{"spec_augment": true, "rnn": "gru", "beta2": 0.999, "precondition_frequency": 25, "max_precond_dim": 512, "l1_shrink": 0.03, "warmup_steps": 60}
Rows from block 3 of a small sound classifier, named by matrix and row number. Each number is 128 + 32 x the weight over its row's rms, rounded and kept within 0 to 255. All counts start at 0.
After each channel's rows are labels from the 100 clips, of 14976, where the channel reaches its highest value: "top examples" is what is common among them; "loudest" is the band of the loudest frequency at the time of the peak. Only what is clearly more common there than usual is listed. The data: synthesised imitations of 52 everyday sounds, one a clip.
# conv: width-5 conv, stride 2 (model.blocks.3.conv.weight, 128x128x5, each kernel summed), inputs 0-127

conv.54 [136  51  93  77 147  96 143 142 149 101 141 118  85 208 108 128  94 189 120 117 155 214 113  93 122 119 152 133 116 125 123  98  92 146 137 160 125  76  91 142 100 134 149  77 145  86  99 124 129 149 154 148  59 151  76 144 132  93 120 133 151 116 165 138 143 122 147 127 147 116  46 170 126  96 124 122 106 126 113 173 109 144 147 122  92 127  88  86 117 147 126 157  92 148  82 125 154 125 112 112 170 158 123 102 157 126 153 166  91 107 106  96 143 138 133 135 123 107 126 139 140 130 222 128  53   6 148 126]
top examples: household
loudest: 1000 to 2000 Hz; 2000 to 4000 Hz

conv.95 [155 147  59 175 146 143 109 120 146  88 115 210 125 144 104 154 186 162 128 102 127 132 147  84 102 159 160 174 132 127 130 125 156 172 134 134 158 158 114 119 122 124 117 116  70 158 165 131 116 179 166 204 112 255 237 124 113 112 123 147 112  99 112 187  95  64 157 153 122  89 150 115 128 141 139 104 200 153 151 129 133 136 141 163 157 118  85 162 150 142 134 114 175 145 138 140 144 130 120 128 123 138  96 107 119  80 134 125 137 134  58 108 145 112 119 144 117 139 135 145  81 131 107 150 134 104 121 137]
top examples: phone ringing; signals
loudest: 1000 to 2000 Hz

conv.8 [119 101 130 123 119 140 127 135 115  44 170 167 178 126 103 173 133  99 143 147 127 100 111 127 148 124 154 137 135 120 100  96 146 147 156  51 117 110 152 124 171 102 196 172 127 178 127 122 154 123 146 137 131 155   0 154 137 134 105 135 103  71 110  58 121 147 134 153 175 130 149 151 113 110 149 130  88  99 197 171 173 136 139 150 199  88 116 148 113 164 119 134 117 108 129 138 104 121 137 163 156 201 177 109 111 135 138 125 107 145 129 126  72 137  89 136 123 102 146 129 179 148 149  90 149 171 196 132]
top examples: household
loudest: 2000 to 4000 Hz

conv.51 [152 118 145 211  70 136  88 103 126  95 154 147 107 120 107 152 122 120  87 163 113  83  68 159 154 131 142 128 108 125 147 160 104 146 146  92 131 142 152 113 140  69 153 142 132 234 134 108 120 121 148 150 102 107   0 137 159 179 132 147 158 144  87  89 169 115 123 126 133  74 217 117 146  95 163 139 144 167 135 161 166 131 152 138 164  73 147 153  99  98 150 145  94 127 107 148 130 147 121 147 138 142 128 122 113 133  81  97 104 164 130 165 130 143 115 143 200 132 128 141 141 119  90 151 129 137 127 141]
top examples: frog croaking
loudest: 1000 to 2000 Hz; 2000 to 4000 Hz

conv.84 [115 150 134 172 132 102 134 127 129 135  75 149 173 175 160 102 164 162 122 136 148 159 138 135  49 118 118  94  99 153 126 125 182 160 118  75  89 119 130 144 113 139 166 123 102 198 145 159 152 117 118  92 104 194  10 188 135 123 121 137 158 153 117   0 134 147 168 131 133 136 124 159 104 129 137 109 131 144 251 134 196  95 106 124 117 151 139  93 111 137 117 129 115 136 116 102 147 110  92 168 157 141 122 134 147 149 113 122 133 133 147 110 112 131 167 105 115 104 111 127 102 109 136 143 119 161 165 105]
top examples: water drop; frog croaking
loudest: 1000 to 2000 Hz; 2000 to 4000 Hz

conv.58 [130  42 108 134 132 156 153  77 142 135 127  92 113 113 134 163 115 139 146 188 134 207 148 121 127 126 111 138 167 106 154 112 112  94  82  77 112 149 132 162 136  41 125 121 145  79 110 139 124 136  74 164 134 128 141 128 153 125 153 126  57 148 124 126 108 149 114 136 130 115 110  30 112 132 167 116 132 124  84 121  82  98 196 154 169  38 111 103 103 110 130  97 155 118 131 202 130 111 130 110 254 169  72 132 115 129 119 149 117 155 143 145 141 116 111 153 138 107 126 153 130 123 141 141 167 148 107 158]
top examples: machines and effects; laser zap
loudest: 1000 to 2000 Hz

conv.22 [148 140 126 129 114 125 129 149 131 136 128 115 117 127 115 139 175 182 148 105 106 181 104 151 158 128 118 120 118 116 166 130 161 117 134 212 135  97 144 123 144  90 119 134 146  89 131 142 106 126 123 100 108 109 255 125 111 122 126 130 142 139 122 255 135 128 120 139 136 109  94  91 128 130 121 143 162 160  83 122 117 131 139 132 141 124 125 133 108 135 123 163 129  98 145 165 133 126 127 129 129 136 115 132  95 134 134 139 144 113 133 161 126 119 207 169 136 128 108 129 136 150 134 135 140 124 103 123]
top examples: nature; water drop
loudest: 1000 to 2000 Hz; 500 to 1000 Hz

conv.61 [135 165 143 174 133 111  86 135 141  94  95 137 121 146 131 158 136 126 104 122 115  78 115  98  89 104 113 149 178 134 128 140 127 150 129 182 153  73 135 155 155  58 134 179 109 255  92 181  78 146 106 141 160 190 178 169 148 141 151 127 145 110 122 230 108 119 149 135 120 112 170 151 164  91  40 124 160 132 193 153 122 142 149  85 147 133 130 147 142 164  92 123  99 122 123 133 103 149 115 166 183 101 110 126 147 145 136 156  91 165 139 140 131 169 151  66 120 117 128 124 108 129 130 154 176 133 118 139]
top examples: phone ringing; signals
loudest: 1000 to 2000 Hz

conv.39 [105 172 106  58 108 133 140 139 114 120 106 128 121 122 132 146 177 161 122 142  90 127 107 130 141 101 133 123 107  98 145 144 138 106 137 193 116 160  92  99 138 162 141 138 113 166 121 124 113 123 101 138 158  92 253 130 159 130 135 123 134 111 156 255 138 164  93 129 132 176 104  79 116 132 137 155 214 113  90 194 140 182 137 149 119 132 119 163 135 160  90 201 133 149 157 151 135 146 133 133  79 110 130 117 135 104 116 146 177 146 162 140 119 210 199 146 154 148 128 165 152 151 132 133 117 129  82 119]
top examples: laser zap; water drop
loudest: 500 to 1000 Hz; 250 to 500 Hz

conv.28 [152 189 105 121 118 130 123 120 142 110 133  65 105 139 118 121 128 108 149 179 102  90 124 118 105 199 113 127 127 149 135 131 142 148 107 127 158 159  73 121 190 131 115 113 160 103 245 166 121 128 116 148 158 106  81 195 140  49 178 127 118 109 152  95 148 174 150  70 133  76  82 111 134 154 144 148 142 124 162 143 126 117 138 131 161 124 190 109  91 110 183 183 109 133 156 133 153 149 115 198 134 181 126  86 118 113 122 118 150 162  96 136 157 115 159 133 123 153 161 138 151 171 117  75 148  41 167 127]
top examples: people
loudest: 2000 to 4000 Hz

conv.17 [117 129 111 149 148 156  98 101 129  49 122 146  62  80 142 134  84  83  98 133  83  97 156 172 173 135 121 131 133 131 116 110 209 148 134 123 142 139 195 154 127 125  93 130 138  70 140 147 173 186 139 149 145 223 140 136 147 106 135 148 114  79 122 148  91  75 160 103 114 123 113 171 154 133 144 107 108 140 179  50 109 102 111 125 130 111 105 138 141 151 136 169 128 111  84  96 128 155 118 169 164 142 133 118 127 125  97  51 131  76 180  81 110 108  62 119 164 132 148 161 137 128 128 106 157 118 215 154]
top examples: frog croaking; coin spinning
loudest: 1000 to 2000 Hz

conv.116 [149 115 121 223  87 127 130 118 154  81 128 220 127  99 135 160 122  83 107 145  70 138 114 176 121 129 183 124 133 164 153 143 164 152 133 168 100 128 122 103 143 141 148 138 148 179 173 147 137  84 134 152 133 165  19 136 182 118 125 145  88 105 126  41 136 145 154 115 114 117 235  91 148  81 129  97  94 105 162 121 129 164 165 157 124 115 105 137 143 102 140 147 136 126 122 194 112  89 151 130 105 178  80 141 123 116 112 113 148 115  83 101 101 142  85  98 100 155 154 146 122 177 108 121 125 138 142 118]
top examples: clipping; text has "clipped"; frog croaking
loudest: 1000 to 2000 Hz

conv.45 [168 196 122 106 137 165  64 106 149 161 108  84 142  96 136 141 111 113 177 109 170 152 121 154 180 100 117 120 153 137 109 170  71 145 114 129 130 161 126 103 121 137 189 154 192  61 128 116 157 104 147 133 147  89 242 134 123 104 151 127  91 118 153 198 103 105 168 156 135 125  51 175 137 134 114 138 157  90 107 120 100 143 125 156 153 122 129 171 202  80 109 113 177 122 153 113 165 122 162 152 145 153 105 124 118 136 187 100 149 133 155  91 128 114 125 131 111 152 167 173 134 136  87 119  89 129  65 174]
top examples: machines and effects; hammering
loudest: 1000 to 2000 Hz

conv.106 [ 84  95 125  98 169 155 171 110 143 101 126 128 136 145  85 105 131  95 171 124 107 117 118 202 178 179 130 108 120  91 122 117 100 107 162 134 129 157 143 121 100  91  91 124 104 137 110 147 123 146 127 144 173 163 150 169 121 145 132 135 106 141 145  96 143 152 149 110 120 154 125 107 102  94 255 148 119 133  72 132 173 136 178 121 117 107  66 160 121 109 186  54 124  96 160 141 116 140 130 124 131 106 135 116 146 110  77 111  53  98 139 189 131 112 114 163  94 128  49 185 121 107 137 162 163 123 122  74]
top examples: clock ticking; siren
loudest: 1000 to 2000 Hz; 2000 to 4000 Hz

conv.121 [105 114 151 139 110 123 123 118 114 137 133 136 102  79  99 115 114 152 150 110 144 181 176 129 134 141  93 133 167  97 148 102  94 101 129 255 123 125 129 123 139 162 109 152 137 187 164 211 116 121 157 128 151 212 231 103  88 136 154 135 128 168 152 193 136 129 197 108 135 143 164  67 132 136 102 117 110 114 150  84 133 108 119 102 121  82 107 136 108 140 136 134 136 122 101 125 155 140 171 133 152 105 119 151  71 126 140 126 122 107  39 121 149 134 230 151 158 134 150 148 141 155 139 142 139 151 137 114]
top examples: laser zap; water drop
loudest: 1000 to 2000 Hz

conv.70 [160 112 144  74  99  83 103 120 168  76 155 121  99 138 101 156  85 100 113 156  86 123 136 117 110 158 176 126 122 124 132 146 109 162 109 106 164 103 166 114 150 145  96 167 210 120 138 139 144 161 151 167 134 125  43 131 133 122  79 132 140 135 139  45 197 159 146  94 134 118 107 126 197 160 125 164  85 126 116 126 133 152 218 153 141  97 158 158  83 142 237 194 127 129  99 139 111 110 162 158 110 194 115 148 140  94 105 159 148 131  56 124  77 126 129 109 149 142 130 116 113 125 113 130 122 140 105 139]
top examples: clipping; text has "clipped"
loudest: 2000 to 4000 Hz; 1000 to 2000 Hz

conv.64 [137 152 151 130 142 137  89 119 114  90 110 137 159 104 133 118 157  73 125 178 134 105 111 163  59 124 132 137 149 134  74 131 159 150 140  78 135 128 124 128  77  90 162 190 117 163  91 134  96  87 129 151 172 195  32 168  96 142 139 113 132 117 101  44  55 137 173 115 144 132  94  81 135 109 153 138 155 134 172 128 162 116 164 130 146 145  83  84 159 165 138 141  97 133  89 101 132 124 124 165 132  52 124  77 182 120  64 103 101 151 147 187 112 184 123 113 120 115 136 171 128 139 136 112  98  94 175 145]
top examples: animals
loudest: 1000 to 2000 Hz; 2000 to 4000 Hz

conv.50 [146 182 143 120 143 141 129 107  97 140 111 168 149  95 137 114 146 167 135 181 115 103 190 115  90 153 153 147  90 150 126 139 112 147 115 119 194 110 112 105 131 123  62 140 158  82 157 130 134 134  94 140 137 109 209 111  65 113 152  72 105 143 144 162 138 141 153 107 150 115 145 181 130 167 101 113 105 123 170 160 163 126  88 144 151 172 110 149 138 124 135 195 170  88 105 128 138 110 134 194 180  87 154 134 107 172 147 137 115 202  89 176  85 106 192  66 124 150 137 108 106 199 144  87 104 114 207 141]
top examples: household; typing
loudest: 500 to 1000 Hz

conv.114 [ 85 144 128 121 153 148 124 146 138  77  94 126 133 186 111 137 132 129 159 121 108 111 166 188 157 195  91 139 163 178 142 142 167 127 136 159 106  97 162 135  59 200  17 134 173  55 155 145  82 113 116 119 137 183 168 143 104 143 107 181 144 183 163 173 155 128 102 149 106 140  89 137 133 142 132 119 145 187 121 138  86 156 126 126 137 136 164  79 163  91 152 135 132 195  67 205 125 160 135 122 145  86 166 162 108 116 115 168 104 148 139 150 175 135 170 119 109 128 124 150 134 126 137 101 138 126 129 157]
top examples: signals; siren
loudest: 1000 to 2000 Hz

conv.112 [166  75 127 173 131 101 170 102 114 141 152 133 153 119 144 124  92 135 120 128 153 137 142 118 183  89 175 121 128 170  76 131 129 153 133 179 151 149 127 107 132 130  97 119 123 105 126 116 136 147 144 156 115 103 255 113 128 104  83  87 123 186 157 246 108 131 105 137 118 154 118 121 165  77 117 135 168 121  96 157 141 130 133  97 176 111 146 132 161 145 128 189 139 148 145 124 138 132 131 148 145 140 141 120 124 167 128  99 113 172 147 159 133 133 187 207  59 140 162 120  81  88 162 120 111 150 114 115]
top examples: siren; signals
loudest: 1000 to 2000 Hz

conv.99 [166 114  69 126 150 128  95 114 180  61 142 199 105 139  94 117 107 198 156 128 119  67 220 148 112 120 129 130 128 201 155 112 132 160 116 108 170  91 140 132 119 184 117 134 146 116 131  96 132 180 145 139 134 203 111 108 107 127 153 171 150 131 150 149 184 143 128 172 106 132  97 108 152  39 112 116 111 121  80 157  92 122 164  98 144 112 151 140  98 137 130 116 101 154 170 175 151 177 144 126  68 101  96 103 102  96 116 102 150 104 118 102 124  85  99 148 130 115 105 116 162 152 123 133 150  27 129 117]
top examples: clipping; text has "clipped"
loudest: 1000 to 2000 Hz

conv.72 [ 94 102 128 139 150 140 136 140 152 119 124 171 124 132 120 113 208 158 175 188  83 108 167 115  89 115 117 165 116 120 119 179 130 165 134 176 116 138  85 163  99 106 146 116 210 160 137 171  97 127 112  81 133 131 195 109 127 135 179 119 149 198 134  65  85  85 198 176 228 192 153 132 127 129  93 147 106 139 156 112 130  78 130 107 163 114 108 165 115 148 151 157 104 119  93 109 176 113 131 161 159 125 126 121 148 127 122 123 171  92 140  91 100 105 119 102  84 102 111 131 108 106 200 121 106 133 149 173]
top examples: machines and effects
loudest: 2000 to 4000 Hz

conv.40 [ 94 133 149 184 133 132 186 149 148 122 171 105 181 131 131 105 108 153 111 131 150 195  91 125  72 116 191 179 185  78 158 135 113 129 121 148 140 148 132 115 148  68 136 154 134 115 132 192 140 123 124 118  29 198 114 125 163 132 180 144 138 148 175  86 170 124 140 119 143 142  68 168 142  61  82 166 135 126  66 182 136 131 143 160 133  95 168 109 124 142 125 102 130  98 140 122 171 135 132 117 126 176 103 183 142 139 103  82 153 150 148 122 138 123 188 192 145 108 192 138 152 127 132 140 139 177 124 144]
top examples: water drop; knocking
loudest: 1000 to 2000 Hz

conv.43 [143 100 126 120  96 223 117 132 200 167 158 109 173 129 157 143  74  96 110  67 148 108 130 112 119 127 134 142 149 144 138 140 152 129 129 210 119  77 142 111 111 135  95 140 151  84 123  99 116 130 105 155 142 143 255 124 104 135 111  90 175 138 181 131 108 176 157 118 109 113 180  60 116 160 122 108 136 212 129 134 138 131 170  98 158 125 121 128 156 113 144  95 119 174 170 164 146 119 109 150 146 100 167 148 119 141 144 144 134 215 107 157 139  78 160 140  82 114  93 111 166 117 126 118 109 135 121 134]
top examples: hammering
loudest: 1000 to 2000 Hz; 2000 to 4000 Hz

conv.87 [100 146 141 121 216 108 125 112  94 118 120 119 135 132 108 136 202 173 126 156 136 185 134 135 136 116 124  97 100 119 159  91 145 143 105 122 113 112 134 153 126 144 151 126 140 144 163 137 108 138 121 128 121 151  97 135  94 146 143 126 130 139 123  88 157 137 116 137 101 118 170 151 101 128 126 203  92 150 147 238  85 128 126 145  96  67 133 114 155 127 116 148 127 117 156 147 146 130 122 146 107 167 137 109 110 120 112 178 166 126 133 146 141 148 166 140 131 164 138 100 255  97 137 156  83 126 127  91]
top examples: animals; frog croaking
loudest: 1000 to 2000 Hz

conv.63 [139 110 146  93 162 200 105 143 169 170 127 112  73 112  93 153 115 145 132 152 107 134 123 123 156 111 102 138 127 132 112 144 100 149  98  99 135 103 226 144 153  78 103 200 120  70 108 123 134 182 134 111 165 107 100 115 118 145 207 161  62 165 142 135 104 135 118 136 167 127  86 125 123 180 122 152 133 124 145 160 122 166 135 116 155 237 153 160 108 109 185 161 121  98 130 139  97 183 119 133 117 123 153 107 196 125 113 114 140 172 159 143 150 163 159  85 111 189  96 152 128 101 199 167 132 103 107 148]
top examples: machines and effects; laser zap
loudest: 1000 to 2000 Hz; 2000 to 4000 Hz